Rows from block 4, named by matrix and row number. Rows with one number belong to one channel. Each number is 200 + 30 x the weight over its row's rms, rounded and kept within 0 to 999. All counts start at 0. After the name is the row's rms in percent of the matrix's.
# convs1: grouped (4 groups) 3x3 conv (model.blocks.4.convs.1.weight, 128x32x3x3), inputs within the group 0-10, a 3x3 kernel for each
# convs2: expand pointwise conv (model.blocks.4.convs.2.weight, 256x128x1x1, transposed), outputs 0-85
convs1.27,087,172,177,162,225,227,220,162,193,221,182,173,228,181,148,130,186,191,187,181,171,203,199,180,190,245,234,200,190,213,222,225,220,186,246,267,260,175,165,197,262,256,206,218,226,218,202,160,162,195,241,258,199,189,196,188,264,185,183,178,171,219,153,164,224,232,203,207,261,184,218,180,205,214,224,202,187,197,177,175,211,213,205,163,182,230,249,229,182,216,225,284,180,206,210,205,209,240,200,217
convs1.28,103,183,263,226,175,136,210,138,233,140,206,207,168,156,188,204,208,208,233,204,187,240,170,209,181,196,215,151,163,167,174,196,226,156,165,199,187,174,159,167,184,233,211,130,203,214,194,222,204,234,223,200,208,131,187,242,174,183,189,222,240,222,192,210,254,181,237,162,241,184,157,188,217,143,204,151,211,157,200,263,196,224,204,194,203,212,216,177,181,227,145,249,163,142,203,184,193,164,215,197
convs1.29,096,211,204,147,230,191,227,256,145,210,212,179,217,236,239,196,236,165,220,179,185,188,253,186,219,168,213,170,183,157,194,149,195,217,224,160,175,164,193,180,199,171,200,186,190,188,197,213,146,166,199,216,200,228,194,250,190,230,172,207,192,223,219,167,209,230,196,164,204,219,224,208,219,178,187,175,175,207,175,230,168,217,155,240,160,198,229,230,204,177,273,239,202,209,223,221,196,177,190,182
convs1.30,097,253,199,224,194,214,154,180,209,219,205,185,179,213,181,239,227,211,208,247,197,229,258,174,211,167,254,243,233,172,261,204,257,220,204,182,252,259,170,186,264,117,216,226,222,216,200,232,209,178,182,218,186,258,209,166,254,221,243,147,192,160,136,179,209,270,172,179,193,176,227,181,190,193,185,209,207,230,166,134,188,132,209,229,199,192,213,201,180,211,192,257,199,165,206,227,203,210,211,196
convs1.31,092,225,181,223,181,219,192,180,211,166,258,229,216,197,241,200,255,202,229,198,169,195,232,182,197,213,140,152,254,327,138,205,162,237,199,175,231,205,212,158,141,230,258,211,203,228,214,208,168,192,224,193,175,170,207,173,166,181,159,217,186,186,202,246,164,141,193,265,211,241,201,182,190,174,189,208,192,226,187,143,164,198,237,259,205,210,203,230,204,173,179,204,199,237,172,181,233,238,174,214
convs1.32,104,189,225,203,194,190,178,202,194,247,203,209,186,238,163,209,194,178,200,237,161,172,232,179,212,226,205,193,212,183,219,222,222,173,254,225,180,232,243,176,179,222,166,229,186,233,146,154,217,249,187,231,145,221,213,188,230,212,164,171,236,187,245,217,186,204,233,226,193,217,182,207,173,208,184,194,191,169,233,227,182,213,277,234,207,199,176,180,246,217,172,193,200,250,222,216,165,205,164,189
convs1.33,094,238,195,196,222,196,169,192,187,272,140,201,184,244,223,175,187,200,150,220,229,188,181,210,193,225,159,219,180,183,183,195,204,196,195,218,171,250,199,209,228,186,202,207,174,213,179,215,213,255,209,244,149,187,152,242,199,136,201,205,201,230,224,209,184,204,107,204,259,201,190,199,136,173,226,222,175,222,197,188,206,207,168,201,211,195,172,179,184,178,223,136,210,221,187,224,200,226,182,235
convs1.34,109,221,233,207,222,190,198,171,214,213,281,168,194,124,251,242,253,157,143,171,179,186,219,212,177,194,204,207,241,220,210,180,210,226,201,197,208,140,203,245,244,222,155,170,181,178,212,163,206,189,220,211,237,176,187,174,250,218,190,183,198,241,145,180,134,223,229,218,201,179,218,163,189,212,261,199,214,171,177,206,259,209,174,211,170,183,178,224,212,122,150,214,149,161,205,217,226,224,251,219
convs1.35,105,191,184,194,187,180,156,161,270,218,203,223,241,217,183,246,165,167,213,151,180,191,243,202,167,177,178,203,168,195,198,212,193,186,215,219,214,209,228,260,195,229,207,195,182,170,190,177,221,200,209,222,177,226,195,250,200,176,183,175,246,171,217,219,210,214,121,195,203,230,217,191,237,130,209,256,263,180,164,180,197,205,249,221,201,156,168,198,198,156,190,195,218,198,188,224,159,183,194,165
convs1.36,095,245,209,212,251,275,155,223,254,177,214,212,216,190,199,149,180,202,208,182,186,233,196,262,203,195,236,190,180,203,205,247,237,220,184,176,204,199,181,208,202,165,214,186,177,161,249,217,174,203,198,150,240,152,230,250,170,174,199,183,155,135,199,202,250,171,166,216,169,217,177,245,173,217,192,269,219,233,183,164,245,184,201,229,227,179,163,211,193,153,127,138,224,174,174,227,207,213,187,205
convs1.37,106,254,192,202,212,219,189,205,188,179,194,165,190,139,197,276,211,172,230,222,146,147,180,187,198,193,203,176,178,186,229,231,192,171,192,249,216,152,207,217,236,217,191,214,206,207,210,159,185,196,217,211,210,173,179,132,225,282,217,258,176,256,163,209,172,208,256,197,219,167,229,167,165,247,227,123,216,186,148,147,203,233,195,201,239,204,226,171,177,245,180,265,164,178,155,200,240,184,220,192
convs1.38,095,186,137,276,177,212,195,183,234,162,171,238,145,163,134,182,277,216,251,221,220,242,246,149,193,193,201,177,205,213,203,192,172,188,177,200,172,201,179,212,235,164,225,175,243,203,194,183,163,212,170,187,216,190,230,196,150,183,167,218,223,175,209,206,195,185,211,220,178,203,169,242,221,242,186,230,254,217,181,161,169,190,192,261,196,181,175,181,181,201,218,253,207,141,193,190,203,198,205,273
convs1.39,102,171,231,180,205,116,207,181,162,209,162,217,186,161,233,165,226,154,236,186,179,219,222,205,195,275,198,158,211,211,200,226,186,158,193,196,202,154,189,184,249,167,162,160,221,234,185,232,163,146,264,169,206,179,208,263,178,248,170,176,219,176,166,176,175,217,205,181,209,230,296,170,248,165,225,199,184,206,215,233,189,193,235,213,139,201,172,154,252,230,186,177,159,181,248,210,216,227,198,213
convs1.40,100,206,236,220,208,199,146,194,219,220,177,165,194,210,164,200,223,236,192,242,169,196,205,217,162,200,180,182,207,160,260,197,220,183,181,195,187,186,192,221,232,213,183,220,200,203,178,209,139,231,252,233,157,272,230,182,198,213,189,178,153,261,254,262,167,213,182,211,172,176,171,194,191,204,184,213,213,215,197,184,231,192,209,220,208,153,191,204,225,194,201,260,191,211,195,223,211,226,177,192
convs1.41,101,179,184,199,195,217,199,189,212,262,153,183,162,180,233,201,192,218,150,199,207,208,206,208,195,233,203,174,208,231,189,193,226,214,230,223,177,148,214,150,224,204,187,252,252,202,202,221,209,159,207,208,164,212,171,228,246,214,242,231,186,232,183,148,207,226,182,215,149,157,194,186,192,228,167,224,180,188,212,183,179,214,194,190,169,196,207,200,164,231,198,176,170,228,206,193,186,206,158,217
convs1.42,101,159,230,170,196,175,199,203,207,188,204,198,189,221,207,238,189,188,180,175,204,220,271,172,237,196,191,230,232,191,228,251,226,176,174,158,205,218,231,195,200,211,176,265,199,196,240,174,194,231,223,163,192,166,268,192,194,194,170,222,147,223,225,168,190,189,250,174,185,161,222,266,193,216,208,222,187,139,241,168,184,215,237,146,173,175,158,193,198,201,187,185,265,228,216,197,231,178,237,201
convs1.43,099,204,232,205,177,223,173,175,160,175,209,185,192,199,241,270,173,194,183,230,180,176,159,187,183,217,186,154,198,241,163,188,196,205,216,202,174,202,126,309,153,228,280,186,201,183,208,188,188,200,212,184,171,168,154,224,149,197,172,242,240,191,209,250,183,159,176,232,166,172,181,185,231,181,196,239,204,204,186,209,215,144,168,194,165,262,184,259,253,218,186,138,234,192,257,193,176,184,188,171
convs1.44,099,193,199,231,188,162,181,164,210,191,195,204,157,103,234,196,186,205,159,234,205,180,204,222,198,216,220,192,237,192,218,224,171,166,222,213,212,246,224,216,184,167,202,179,172,158,184,157,168,176,189,227,273,184,203,223,200,190,193,242,287,199,193,173,215,268,177,221,184,219,201,190,183,194,196,213,206,210,178,233,216,258,175,236,188,233,219,164,210,173,222,179,185,199,217,184,216,188,203,213
convs1.45,097,167,222,186,212,187,215,245,241,166,197,186,211,211,226,188,159,221,177,207,232,245,194,219,204,143,190,208,170,159,192,174,160,187,164,210,219,178,176,208,223,147,201,216,177,194,248,156,208,276,193,168,163,178,199,238,184,202,222,230,183,231,180,188,247,176,203,163,233,167,192,221,157,175,209,207,225,215,163,207,181,187,176,236,234,233,246,177,171,185,155,162,231,252,209,195,210,198,183,191
convs1.46,098,145,203,162,163,199,179,230,155,158,207,205,159,185,218,211,177,182,229,159,138,216,207,231,190,194,213,229,223,159,203,217,193,213,214,255,228,185,226,237,172,208,189,170,151,227,275,228,153,207,214,252,185,229,195,219,187,202,163,143,249,239,241,194,223,191,189,139,189,195,234,231,236,203,234,181,228,230,178,179,198,249,194,263,223,245,148,215,238,169,250,215,233,252,243,236,149,175,175,227
convs1.47,099,189,153,172,192,178,239,236,232,155,234,158,211,148,214,224,190,215,138,179,232,228,154,182,170,155,197,188,205,226,217,207,210,162,198,229,200,171,182,203,183,182,210,206,191,190,240,246,133,164,183,278,231,198,143,201,189,105,184,187,215,208,204,141,198,205,182,193,222,185,251,222,197,198,189,197,220,202,169,212,178,201,195,162,178,202,237,173,157,151,202,187,204,239,221,216,213,173,178,235
convs1.48,107,195,193,191,210,196,214,169,218,194,201,223,268,165,220,182,211,143,249,192,214,154,177,223,207,230,186,163,167,213,201,188,205,181,229,218,182,218,191,182,217,198,221,204,192,235,177,245,269,251,215,177,168,197,221,277,192,225,231,185,168,206,198,225,235,165,222,231,200,202,250,180,215,191,188,167,174,200,235,256,263,188,157,175,210,183,230,218,213,201,172,203,229,151,210,191,172,229,202,182
convs1.49,099,165,241,227,227,210,177,192,194,186,211,206,172,241,233,228,154,161,185,241,126,213,192,201,160,205,238,201,202,192,197,205,195,234,211,205,212,216,186,178,113,196,244,227,263,199,207,226,247,234,200,222,201,171,197,144,240,160,218,188,176,183,184,232,247,177,205,181,179,228,181,215,228,173,163,215,188,226,210,166,207,210,194,173,215,182,218,215,169,129,187,196,200,231,204,184,192,154,239,158
convs1.50,095,179,153,192,214,188,204,255,178,183,225,207,179,208,169,218,219,197,157,132,190,209,137,192,176,226,246,189,185,198,152,278,213,220,213,187,215,171,200,205,173,210,186,214,214,203,197,211,212,160,158,162,180,225,170,158,130,218,176,162,190,183,135,229,212,201,210,171,235,217,175,183,213,190,177,217,212,204,218,235,219,214,260,220,267,225,199,199,203,158,197,205,199,238,225,236,213,215,147,250
convs1.51,101,147,206,174,182,241,146,281,215,208,235,181,231,228,239,123,172,229,225,215,244,208,164,160,209,162,158,187,211,194,214,192,183,244,208,214,209,259,213,223,179,177,198,147,182,167,276,156,218,253,255,200,185,220,187,192,196,226,131,180,183,203,218,182,201,212,227,233,180,197,181,152,234,173,211,247,197,162,210,170,218,214,176,207,181,200,204,193,208,141,215,167,239,205,235,211,176,203,212,226
convs1.52,100,214,211,262,176,221,163,198,215,226,180,197,286,266,157,215,236,210,235,198,167,246,242,193,188,203,180,230,218,172,184,218,208,253,244,241,216,252,201,201,171,173,164,160,194,196,199,246,159,185,234,203,224,179,170,277,184,193,165,231,258,245,216,192,214,198,187,195,211,195,228,228,186,175,237,201,223,235,219,221,174,211,183,183,260,172,194,208,201,189,150,125,271,178,170,164,180,195,202,218
convs1.53,104,161,199,177,187,179,223,222,187,134,144,220,212,242,163,187,149,171,215,210,177,179,157,197,167,221,157,218,210,168,187,183,179,238,172,203,209,260,236,189,195,153,192,196,217,184,173,210,230,164,210,158,165,206,207,195,193,252,201,190,174,196,211,193,224,148,215,208,220,177,175,198,190,179,204,239,192,194,205,204,163,172,178,165,194,222,139,222,248,256,188,190,233,151,165,196,207,241,169,209
convs1.54,109,237,213,223,162,242,205,233,182,143,186,213,194,217,177,229,217,206,160,192,195,180,208,242,192,192,174,196,215,185,158,238,214,189,177,204,206,201,202,251,192,139,247,200,195,196,209,175,149,221,201,192,216,179,192,243,198,169,245,179,164,152,235,185,241,202,210,195,181,198,206,222,248,167,202,263,172,191,299,208,204,206,251,173,218,184,157,192,193,223,156,141,202,242,152,222,257,238,202,215
convs1.55,105,219,234,229,183,178,202,139,194,226,189,186,207,217,233,215,154,201,230,231,165,176,198,202,208,165,225,189,214,171,204,224,209,227,243,223,153,235,184,179,192,211,142,175,235,205,140,232,267,207,146,205,159,216,176,155,272,308,239,179,170,176,189,232,209,217,193,132,187,197,204,216,188,307,197,125,207,187,182,198,198,197,195,168,133,212,267,198,203,201,147,194,181,159,194,210,205,226,194,221
convs1.56,115,194,190,193,215,202,175,207,152,199,248,197,154,208,187,230,228,215,154,219,208,194,203,169,175,187,228,240,191,205,232,248,165,199,189,174,188,188,215,197,197,212,176,238,190,223,195,198,143,169,173,270,247,167,226,131,190,248,226,185,211,260,198,166,195,175,268,206,221,210,231,210,168,241,238,175,237,185,142,137,205,237,234,168,214,179,178,198,184,186,210,256,215,167,192,237,192,158,262,174
convs1.57,114,176,232,166,239,181,239,254,171,163,209,175,198,212,175,162,171,228,249,182,216,236,223,209,160,202,184,218,211,196,202,133,211,215,190,209,214,192,201,193,188,209,155,166,211,219,130,225,238,164,168,237,181,167,265,175,186,284,169,166,248,200,252,227,166,215,249,217,210,208,151,214,224,209,169,217,251,243,133,190,182,212,206,184,219,224,195,179,211,187,247,255,193,156,237,238,174,193,201,202
convs1.58,095,160,227,130,230,258,182,210,263,267,196,246,218,226,219,205,202,147,169,175,213,222,192,182,193,243,185,228,175,195,207,207,182,175,224,238,224,213,189,168,180,223,177,176,209,161,218,187,222,215,218,247,124,201,176,220,205,174,210,214,186,188,211,166,253,237,217,119,195,230,195,183,186,191,190,223,222,224,199,215,190,226,192,133,213,178,200,182,241,181,202,145,237,217,219,218,184,199,179,215
convs1.59,102,182,198,187,224,207,151,253,163,224,189,180,189,232,165,178,251,199,201,155,190,253,220,192,179,144,211,208,155,232,212,169,183,198,203,227,223,226,175,169,193,199,244,181,234,176,252,207,190,252,181,179,225,253,203,223,234,169,206,201,187,214,164,185,220,231,222,200,225,245,130,165,219,189,190,219,179,225,190,170,188,195,185,182,181,163,176,224,201,216,215,212,199,217,260,218,181,234,209,196
convs1.60,110,171,198,199,190,197,205,171,217,185,182,190,186,182,237,167,163,209,252,173,207,183,209,197,182,212,198,159,182,213,229,189,183,201,209,209,168,202,185,166,206,219,217,196,190,221,179,158,206,201,240,225,193,188,265,195,188,182,233,156,192,176,164,273,192,201,226,230,191,178,189,183,265,187,210,172,166,182,266,274,216,145,269,181,195,178,208,238,199,217,144,209,213,204,177,208,188,221,209,158
convs1.61,103,203,168,235,167,215,223,254,203,181,207,197,205,194,214,230,202,202,198,190,245,186,223,175,232,227,190,221,218,215,173,220,172,207,208,163,216,203,206,229,165,205,199,308,200,283,207,161,170,188,188,218,201,224,261,219,178,230,216,197,168,209,198,310,203,200,277,146,228,169,198,194,192,207,208,176,233,221,209,240,191,204,169,168,255,196,178,191,151,186,166,177,286,152,249,205,168,201,201,244
convs1.62,095,265,169,212,179,214,262,175,174,255,170,191,187,172,238,196,190,193,225,172,233,198,228,203,248,224,227,254,190,205,158,188,244,204,234,230,213,156,217,200,193,175,161,176,193,175,236,193,190,216,159,139,163,174,196,192,154,234,202,188,195,191,176,159,200,214,245,188,204,157,173,189,155,193,240,202,215,190,215,213,257,251,239,158,212,228,183,208,195,176,191,194,173,189,174,201,198,188,221,186
convs1.63,098,202,187,154,227,259,182,208,183,184,275,192,140,133,180,195,134,236,241,180,207,209,230,228,154,199,152,225,182,161,187,200,222,224,206,228,176,230,149,215,202,199,189,247,176,199,218,156,201,174,174,203,205,237,195,181,226,208,165,217,295,220,224,187,190,210,227,183,235,254,211,137,163,159,267,192,223,204,201,157,187,255,250,212,216,210,155,157,200,173,218,217,192,171,212,197,224,172,219,197
convs2.27,097,172,206,244,220,244,155,191,162,212,203,172,168,197,184,173,205,223,170,177,227,207,199,260,198,181,219,245,222,205,206,228,186,158,145,195,242,177,166,192,189,134,188,196,243,210,190,217,165,212,217,164,271,253,183,175,182,219,185,175,216,206,207,229,196,205,196,214,181,249,168,184,163,234,177,176,188,172,170,183,181,242,239,176,172,134,148
convs2.28,091,185,231,222,217,159,245,217,197,189,286,166,131,190,269,190,181,226,208,270,201,224,169,264,190,276,216,209,209,170,241,170,193,168,211,190,154,178,193,194,190,216,229,233,233,161,199,212,223,216,161,177,159,175,210,249,191,221,189,200,193,200,164,149,284,236,223,180,203,187,207,203,186,216,221,224,253,276,201,166,204,219,199,172,191,163,203
convs2.29,104,187,192,195,209,249,229,198,138,203,188,202,211,164,141,192,209,177,234,168,195,252,200,227,181,248,222,191,202,202,250,200,179,191,161,227,184,208,206,212,189,180,225,193,262,192,186,227,167,175,218,246,193,197,154,161,214,222,244,242,218,212,197,223,207,186,213,175,192,232,168,265,180,217,180,184,189,283,190,201,164,179,183,179,135,144,219
convs2.30,104,155,240,161,193,204,216,231,147,213,192,178,209,184,210,188,176,159,205,175,220,200,203,192,184,236,213,278,149,149,189,208,178,160,187,228,218,175,150,196,187,194,194,169,236,211,213,165,257,217,217,166,248,166,173,258,202,178,205,207,324,151,221,137,195,164,193,198,230,185,198,187,182,195,189,229,142,253,161,193,204,273,261,185,204,271,196
convs2.31,103,206,248,171,214,242,171,156,218,195,223,169,172,185,156,183,230,193,242,207,195,156,226,264,172,197,167,223,150,167,268,154,255,182,166,178,193,222,230,209,190,176,221,182,189,219,240,183,169,183,196,210,147,197,139,185,195,210,227,173,201,203,241,153,186,189,203,185,188,199,214,208,155,225,176,187,164,236,244,234,197,219,188,209,226,237,223
convs2.32,097,218,156,213,160,247,185,194,229,211,215,172,173,170,273,245,187,148,176,193,194,229,196,137,206,192,193,180,181,211,154,236,203,231,218,227,185,175,188,210,169,212,200,186,234,190,219,183,204,185,249,159,178,241,219,161,148,242,185,189,205,202,282,201,193,174,209,208,148,204,204,202,177,253,186,164,175,155,239,218,167,224,235,172,167,180,201
convs2.33,101,198,218,189,239,190,178,154,131,191,223,187,177,178,234,144,194,199,195,217,268,172,217,210,223,171,177,174,213,192,159,179,192,218,210,146,257,197,194,209,196,183,196,152,210,178,208,240,159,258,181,217,166,211,208,156,234,193,180,203,156,173,214,172,218,178,248,146,212,189,194,159,171,204,222,235,252,203,228,197,193,171,208,203,240,133,195
convs2.34,100,218,184,179,212,185,201,198,214,215,141,212,214,198,187,196,223,156,247,171,167,187,142,150,180,194,189,185,208,187,186,166,207,237,228,173,226,174,176,197,175,238,289,213,206,261,200,154,185,196,162,234,211,208,213,146,227,223,233,164,269,165,211,246,223,235,201,194,218,219,252,218,229,154,185,214,164,237,201,201,199,193,171,246,220,194,240
convs2.35,102,171,195,244,170,178,186,161,142,213,229,177,216,217,199,189,221,216,144,225,232,178,190,187,258,203,164,201,192,208,250,196,214,191,156,201,201,176,190,203,129,165,195,190,193,188,190,212,182,239,211,212,146,240,233,174,159,152,235,163,159,205,216,163,182,232,189,212,260,166,196,193,191,219,172,204,206,168,154,224,194,187,220,175,248,160,193
convs2.36,103,172,205,258,213,195,240,226,200,198,227,207,219,188,165,205,171,127,196,197,179,246,173,214,146,226,221,189,175,163,237,205,249,184,196,205,216,163,215,252,199,221,199,248,161,263,218,171,195,242,209,217,225,197,173,269,231,200,162,156,238,204,190,224,222,163,170,186,194,202,216,230,213,237,198,166,251,243,244,245,200,231,182,223,143,230,154
convs2.37,102,232,199,236,220,150,194,203,195,263,201,188,236,233,198,193,209,207,170,158,164,206,193,208,268,231,168,222,175,190,216,210,205,222,226,195,222,167,169,171,221,205,199,168,181,209,151,194,217,259,139,215,195,244,166,191,190,238,223,182,196,254,191,161,231,228,142,152,232,158,135,201,188,208,252,202,209,176,218,246,160,232,257,161,185,190,288
convs2.38,094,198,206,187,237,132,169,233,149,156,196,185,185,189,192,200,200,187,214,224,241,164,161,201,211,118,201,215,162,252,255,188,196,128,271,198,219,248,218,189,173,187,253,169,165,221,149,257,252,212,203,196,181,177,152,194,272,153,219,216,206,201,196,164,201,205,166,231,236,174,196,158,203,223,268,145,227,187,188,173,171,164,260,178,235,247,176
convs2.39,104,197,134,215,198,200,158,224,224,200,179,168,235,201,228,234,229,187,235,172,180,264,195,207,221,236,178,158,250,174,229,161,201,195,178,253,203,209,209,199,159,183,267,176,190,158,266,199,200,197,158,198,175,151,182,211,243,198,264,223,243,180,208,230,216,237,179,214,235,205,202,151,155,180,177,170,216,231,233,147,187,234,170,214,241,159,181
convs2.40,099,208,255,182,171,184,157,200,224,247,158,211,228,160,216,193,186,208,208,184,224,159,209,225,188,191,195,219,140,209,166,179,202,214,204,181,198,216,191,219,233,242,195,242,154,161,174,208,225,163,191,219,236,183,198,226,212,237,228,182,164,229,160,206,199,223,156,205,258,147,232,203,180,105,279,187,183,175,199,245,204,181,186,191,202,208,172
convs2.41,104,211,220,292,214,156,173,188,200,195,238,184,191,144,184,176,136,165,156,235,162,197,259,202,156,127,169,203,191,218,200,171,210,165,262,169,229,171,214,216,198,191,245,197,245,159,221,170,193,190,235,234,157,240,202,229,222,152,181,225,191,157,188,198,219,176,204,180,154,246,172,165,186,217,229,184,241,166,141,193,196,193,179,219,258,162,218
convs2.42,101,218,248,237,184,214,162,157,242,200,214,200,193,196,150,154,221,189,175,116,131,201,266,151,217,229,190,172,221,249,184,176,182,250,189,159,227,234,200,221,199,218,232,146,184,150,258,216,188,161,205,169,217,227,218,108,179,194,195,186,211,186,180,172,196,197,208,220,136,175,185,248,205,171,237,162,149,174,221,174,199,161,222,184,183,204,174
convs2.43,097,205,217,198,225,182,212,197,193,204,230,243,227,245,191,114,205,171,244,230,211,200,203,158,163,228,237,243,217,207,217,172,210,145,177,198,225,229,239,149,115,274,198,164,219,179,240,196,206,221,150,232,222,156,239,228,174,183,151,239,234,185,199,200,222,194,199,209,227,180,197,170,209,175,201,196,239,179,183,192,225,245,188,200,192,169,184
convs2.44,101,137,183,254,193,247,233,182,185,234,209,173,223,185,210,191,212,174,256,209,220,219,163,244,211,145,215,199,234,283,205,163,211,151,206,176,229,172,206,182,174,196,176,178,210,184,253,163,216,169,212,221,203,218,149,139,206,158,250,164,162,224,195,161,216,222,156,221,164,221,187,144,197,198,181,196,200,223,215,169,219,207,175,212,205,209,219
convs2.45,103,177,157,207,185,196,161,159,234,216,213,223,197,193,180,170,154,221,201,159,212,207,231,205,221,209,207,239,223,255,207,178,148,201,190,145,226,228,213,229,157,190,224,193,188,196,193,195,196,190,200,206,173,198,204,132,226,183,224,261,214,148,186,180,167,191,258,141,233,182,195,196,238,207,161,209,220,167,164,263,198,211,193,214,248,193,169
convs2.46,098,199,211,213,169,203,203,242,224,206,179,204,173,243,193,172,139,189,191,186,188,234,207,248,231,207,250,197,191,196,184,190,178,185,217,202,207,142,188,235,174,200,189,165,152,207,220,206,185,198,191,230,222,199,186,177,203,201,198,167,218,134,198,167,167,203,137,224,204,156,228,265,219,208,235,145,181,184,223,248,204,228,207,237,171,206,166
convs2.47,104,189,188,215,165,175,215,176,209,179,185,177,222,140,168,174,217,171,254,194,185,201,266,232,177,244,238,209,174,172,199,208,212,186,239,174,215,201,188,161,184,213,220,225,212,185,212,156,165,225,217,201,214,170,214,170,184,215,180,196,225,202,182,227,166,225,230,210,204,171,174,238,232,192,173,148,151,147,199,166,256,198,122,153,156,187,167
convs2.48,111,217,154,185,191,209,172,227,157,237,140,219,211,211,188,185,222,202,151,244,202,180,186,171,188,172,181,229,276,222,212,173,198,161,189,216,230,233,194,229,224,219,244,225,206,177,182,204,149,195,177,121,229,198,170,235,190,130,206,196,148,179,190,208,156,165,236,186,193,175,200,237,209,181,132,201,148,193,171,238,231,185,208,173,240,123,262
convs2.49,102,208,226,204,202,235,220,186,171,210,217,255,177,228,180,240,185,150,217,152,195,217,222,186,207,189,237,169,236,153,186,193,199,165,164,166,185,210,222,198,204,146,218,192,189,236,216,200,203,275,216,229,180,217,228,196,232,169,219,205,210,220,239,210,210,212,225,164,243,193,178,182,164,216,212,162,238,155,245,206,213,183,182,253,142,156,261
convs2.50,096,210,191,214,177,259,211,166,212,171,152,207,256,230,172,215,215,227,208,199,222,275,184,229,173,221,241,198,189,201,192,185,181,187,201,221,201,218,205,185,212,195,245,188,247,209,220,245,195,154,157,232,159,143,202,181,204,236,228,201,206,195,228,164,192,194,196,181,218,192,171,215,202,199,201,204,211,195,160,211,216,212,207,260,173,177,219
convs2.51,106,170,218,224,179,224,204,218,179,198,229,234,232,181,153,176,155,143,126,146,149,168,234,191,191,223,194,143,240,166,226,161,161,196,204,223,192,227,283,219,169,149,224,212,207,234,246,137,222,175,161,277,208,188,179,225,191,173,211,175,198,224,188,161,216,213,184,208,197,213,204,250,187,245,221,199,199,201,171,206,122,183,247,175,156,228,231
convs2.52,093,219,245,223,268,245,244,161,202,194,224,166,224,223,228,142,174,227,155,191,231,204,180,216,204,237,240,199,276,206,184,227,174,172,161,194,207,209,168,207,236,141,169,206,166,236,248,184,201,235,202,200,196,182,224,229,182,180,189,189,141,169,253,203,203,189,228,194,182,169,180,183,181,191,224,185,204,237,165,228,200,195,215,145,218,238,143
convs2.53,097,208,183,203,210,229,155,172,208,253,193,207,177,246,194,195,201,187,222,168,177,181,245,161,202,205,240,184,240,211,183,251,190,196,200,219,167,212,175,244,229,125,222,183,203,174,195,167,224,204,219,177,231,213,210,219,192,154,135,201,205,243,220,167,192,182,207,271,156,197,193,190,231,208,224,180,176,155,185,217,221,212,175,164,172,210,156
convs2.54,122,155,235,232,205,175,211,180,173,169,149,193,214,231,230,194,149,218,169,202,172,182,178,214,175,238,153,192,204,182,216,230,153,233,196,144,198,200,231,229,205,209,281,158,175,219,183,204,153,221,176,204,198,166,180,155,216,160,261,230,192,169,208,143,216,217,203,239,298,188,220,154,203,168,211,201,248,158,182,167,186,257,242,173,150,176,215
convs2.55,102,145,218,181,143,240,164,269,236,196,191,199,173,190,160,201,185,244,176,207,184,183,181,224,177,170,235,192,210,168,225,172,219,169,203,153,168,214,201,192,184,176,228,185,240,203,213,228,199,195,191,215,198,225,137,189,185,232,159,185,218,150,213,219,206,265,174,152,214,228,184,161,216,171,274,213,193,216,171,203,230,211,215,167,214,268,162
convs2.56,108,175,266,179,246,206,159,186,227,180,120,172,202,212,155,169,205,172,157,177,180,243,187,183,184,211,179,175,229,233,208,268,192,216,200,180,221,134,148,225,177,234,197,241,210,201,172,129,207,235,197,186,185,221,258,165,175,236,208,189,202,230,167,149,236,175,183,240,221,201,215,214,199,172,189,192,203,219,241,185,240,216,218,172,155,201,213
convs2.57,104,195,253,180,161,202,176,247,183,214,236,194,180,221,180,177,217,232,260,130,219,172,167,217,189,202,158,213,194,223,262,205,163,226,164,201,216,160,203,188,240,184,182,195,211,201,195,188,183,234,170,195,236,171,213,168,204,216,153,183,157,244,189,195,211,214,147,194,232,190,185,227,168,245,183,229,132,183,170,229,180,182,245,199,169,192,158
convs2.58,093,183,191,227,144,192,179,180,223,152,244,212,171,144,189,159,174,192,188,208,194,196,235,214,214,163,200,125,218,270,175,161,254,143,250,197,217,184,200,189,156,169,188,213,197,202,239,204,261,198,187,263,139,196,164,226,215,204,212,247,208,130,188,185,219,292,201,146,227,183,193,186,220,226,208,195,181,197,216,224,179,188,193,147,174,186,186
convs2.59,104,175,229,256,219,265,239,177,148,199,229,181,242,172,237,161,202,174,189,204,162,179,232,202,191,244,166,177,198,211,169,215,189,167,194,228,211,266,236,193,220,155,171,224,194,221,231,178,183,216,202,204,254,183,187,172,180,210,188,266,194,183,138,241,216,179,205,188,223,215,190,218,196,195,204,200,195,171,251,167,176,186,210,147,173,210,171
convs2.60,111,221,225,179,213,188,209,211,242,202,194,182,186,187,198,293,149,179,172,201,221,161,192,197,189,200,174,174,177,199,211,183,186,197,200,219,166,176,197,189,201,207,242,189,241,136,190,178,225,153,172,184,229,182,203,198,223,222,196,259,254,219,235,195,203,197,245,189,229,212,225,171,227,207,178,139,246,177,204,240,224,178,208,164,168,178,213
convs2.61,104,151,181,186,238,269,203,222,243,226,194,180,189,147,172,186,170,143,181,159,251,205,192,155,171,228,190,237,183,198,272,242,175,199,180,204,164,214,184,202,180,169,210,151,219,184,177,215,174,177,231,244,224,219,239,168,171,231,214,232,237,236,261,204,191,168,184,181,203,204,239,203,150,250,150,177,160,221,211,250,186,136,260,177,182,227,166
convs2.62,095,170,212,166,247,209,187,190,199,206,218,221,191,232,218,214,162,171,154,190,186,200,183,154,195,211,181,293,188,192,175,206,214,202,109,159,207,176,219,194,165,214,187,210,261,205,201,160,219,215,223,260,148,156,206,182,216,183,219,176,242,235,243,226,181,209,182,162,191,233,169,246,194,182,168,231,174,189,172,157,192,190,192,212,174,252,134
convs2.63,097,175,226,232,229,273,146,274,229,206,218,152,193,224,146,196,196,213,174,192,205,233,202,209,222,198,181,149,218,180,193,156,232,157,245,185,214,177,175,242,146,254,175,182,155,213,208,226,190,241,194,252,248,190,146,207,200,156,192,180,215,225,174,164,241,219,193,229,188,257,193,220,141,270,191,159,181,193,250,225,203,189,183,178,202,228,207